{"activation": "quick_gelu", "moe_every": 2, "num_labels": 5, "eps": 1e-08, "grad_clip": 1.0, "warmup_steps": 590}
Rows from block 11 of a small multi-label image tagger, named by matrix and row number. Rows with one number within an expert belong to one neuron, the router's apart. Each number is 128 + 24 x the weight over its row's rms, rounded and kept within 0 to 255. All counts start at 0. Numbers have three digits each.
Before each expert's rows are labels from the 100 images, of 14976, where the router gives the expert most weight on average: "strongest on" is what is common among them; "patch colour" is the nearest of a few named colours to the mean colour under the peak. Only what is clearly more common there than usual is listed. The data: dashed paths with two dots that lie on the same path or on different ones.
# router: router (model.blocks.11.mlp.router.weight, 8x160), inputs 80-159
# up: expert up (model.blocks.11.mlp.up, 8x160x160), inputs 80-159
# down: expert down (model.blocks.11.mlp.down, 8x160x160, transposed), outputs 80-159

# expert 4
strongest on: medium paths
patch colour: grey
router.4:095129166103117087130141134121117112117128151128126136085163140149165131107095087138139103105130119160141161102103118128111115147117090140112129144150130113107094122122174173117146173084133087134127144152121126151133141118106143103133158147
up.0:165097144153098134090137098141120112125147127142126149077107143128146096148166119126108140141096097125126100140126172140150145113095119105139115168121123114113125120142172156092107111109155115164142123129164145111126149142134103135121151138
down.0:157096142141107126106102129112160126173136123127096123130118169132091116094129116210108145126109118128151112120093137127120146143095146112095109140121161091108116105134107094104113125144122141124106117106156168120134180128143161172188151180
up.1:111130121136164161140160103158120141113161143140137171155104121121137170128128079099153165129144120121127145131128151140122178090106113144123125093128104113142136091121137112179150124137164174119105160100146106150133144121086099123092113118
down.1:104107147119135138145134147138142154096083131144133103124141122126110130140170130021150132136097104087145106151140118082144106116146145167062150145156135162131151146116146088120121132135098106100127112146090099100129120126118056122171162137
up.2:094092142125094132102138157085100091120180104108089132130148127126158085134118128177146122150114151155150146132133115119157150120122096136115163166098159113140094109128158099120135121172135111134123148151144159133150155157159155096154117119
down.2:125119118133146120123113123125106134131181152098097176091131085154117136135138105255125123139105141148139139094137137150128139151119129096143111133102114146114053148097126128135134123122126138093127104163125143133148153097110167128136125124
up.3:108139120117110120146144133123149113117137105124134162088099110120110123106151138178164103117083123154107098124087151124137138101162125104162127130153118139049115097128116148163156117121127134156152161141134105132150098138098127121126112175
down.3:155090095111183122108123090120117136118175150110131168102133119109124147128156102235119133131119157148095146101138139127182138161115151111149129137112130158102092122138119147119128135176137132128174118147137117112128150091162174138137147159
up.4:155070106137118146122102142135124102131150126133132118123140107166129105134121129158112127142157116150145105129151118144109123141104115197135150158122152141127136104145120117128111099153111119089105144184172112158174169113143160118120166103
down.4:143160096128133118129171158120106121085157122108128135102108151127150110143149131239112132163115118125086123106091150138130102112143144123194102173101163147116065144121140159105146145135144123137116110142120135089148122111155162151133078161

# expert 0
strongest on: short paths
patch colour: grey
router.0:114114116152150112131124102148128158096141124136097123130122097172104094134122087127168157138089156095139162104135118101147138102129108152112165112100079114136139121111121132179160158152126170083132163113152080162088121159100102098103104108
up.0:158100148158156110108103094154081143157085133121153171089107107132125083129120087098093118138149125164141124132129134156160175166090138140146095112166149125125076148145154085118118131131156123093150140171126163118144137092140134146125156108
down.0:175130169137126162146135122134165152145107104152137088173166120112141139122129133105173097115130118119140134158131117063163082135136096100115122110130129141122180128145132139091161116141117133100172137106096092125096133194104111112130149107
up.1:136111084114154114105144145114072145139086129093108144094137099156107109115117113102134116106140161121134118126124148123134137145116121155101080128126084153141110127129162169112095166081144095134111092141105125115142145098140100119135136095
down.1:123123125121120112156138162125084136117082083156080119152150120117141109149127111048118116111100138143169190121150087086130120119164106141096148132130142152126135130164125129107126141175116109111129157124136083130144122145109087120093160140
up.2:144098153159146107114078086143081134146100138135145161090104106112127094155134095116106129137150105181142150145146143164163152166085141129149092120162154116140088140156172099140125141146151123110147134176125148111143135086148123156117146093
down.2:144094169135126155140145140147137140173097122132149099156152057118112139121150101081162116129124105123155138151131128081160083126127094086167110102153140152132186115134122119109147080117125156103163149078097109122108127170129103144123155104
up.3:116125161135074078137138115105123125149115141099145088156114144150155120157098151127116115156142144128113145150136121170145161157107125106144122102180170140125127137113137108096150126184129089155155158068105150139120133137121156157131140133
down.3:167138152147161132105140185140142130160171134075146115109145107135098154115162127119091174116138088165145098154100104127145140129102134143167116124153112171130151098135148143160105078113146118085116179140140144144133118148134155115132149125
up.4:123146136162120107127105089093120104111127099138109162120165137112129097100149141145130144116147095195105105142123090146113128137124116124092143117141134077092089088133144114112166116155112147118093130144155191138148126116111142158117130135
down.4:131121136087113134091125146120130133110087111166118052087132125132134116090082122138134111152158146126090150120105098146155098154119115146105114098109158116148142146126105144138095173122085108154112126156113118167124141130096145122123102108

# expert 5
strongest on: long paths
patch colour: grey
router.5:157124116156137097120123167162102152155129128148121146158122145115099094136157100109137152136072171105089102128145116116126095128156176103145096135107159131093149154117135101173139121161084121117130151146158147106093135148129138122115093099
up.0:082115115078089095113140142125110119117120145113126131116147124106168124095105113105101105114153169129121180135110090146132171131116138176129126135109143097179118108153125153104141152102110148132095118151158128148148136092102103136093070119
down.0:155097079170134149131114121140118092132135100130092167085097103150129097115124103138097154118125104150117107135111132086156116131124112144133140132132137169133161169165106094145097115163156177152115109169151153136137155138154142114103139122
up.1:136122157150116130153123102140157135144112101144155099142139113130166145154119101109117121098096086124156174185147102113163119132130130101123125107134094169130146111141153184101125099110195124123155156108090133128071121166123126118172164109
down.1:123126109135086097115145170103105142130191113109138137138130121108121111194160148198054113105139141168108143158131108142105136107123159118165157155143158121126131100150149120139122110174142152120106136112158136101135126095158152144098113115
up.2:129126079134153128138116147125101144138088061085090149111136129129082114142113136114132074132083150132119177120105117107115162140127149125103136152116121144152099116132130152086102120135145121119085081179096114143157150134116123129122117131
down.2:098151129117167155133135099164096121099139153129100138085114145152135092097129106168150153145158113128159101094129162125115121115150094141130144079095113102171107173113124080137136122123156151164132139125122116131155124137112154143118126146
up.3:124138088136140103123117133128108140123084072083094154118136145132093124147119138102124066121057157139108161122103115152125143134130151131113124163135143151136097108131139148084097140151129114137098088169128124110147142119119089136110111126
down.3:105157155130166146132125108153107105120120135125093144087122149139135109094129107130166146150142119130162110091127174134139134119134119139106124100082126093151076169119113100156132133126180141165138128140106137123136123129111160127106138154
up.4:120126103123156115138141139127115139128080088084100141111140141135097114139129141110126071125065140141108158118096107153102167133129140139125137178140149130125094111125115153100112123135122116115094081192122121147132116080113117139122104147
down.4:121143133140149144135124093159119101117086150138092155098121139155146112104108111114169149155152120116132075107104169127132121129138121148105141105077099082156097162111130084139127111122166162168132140154128138121140115136102151116117148165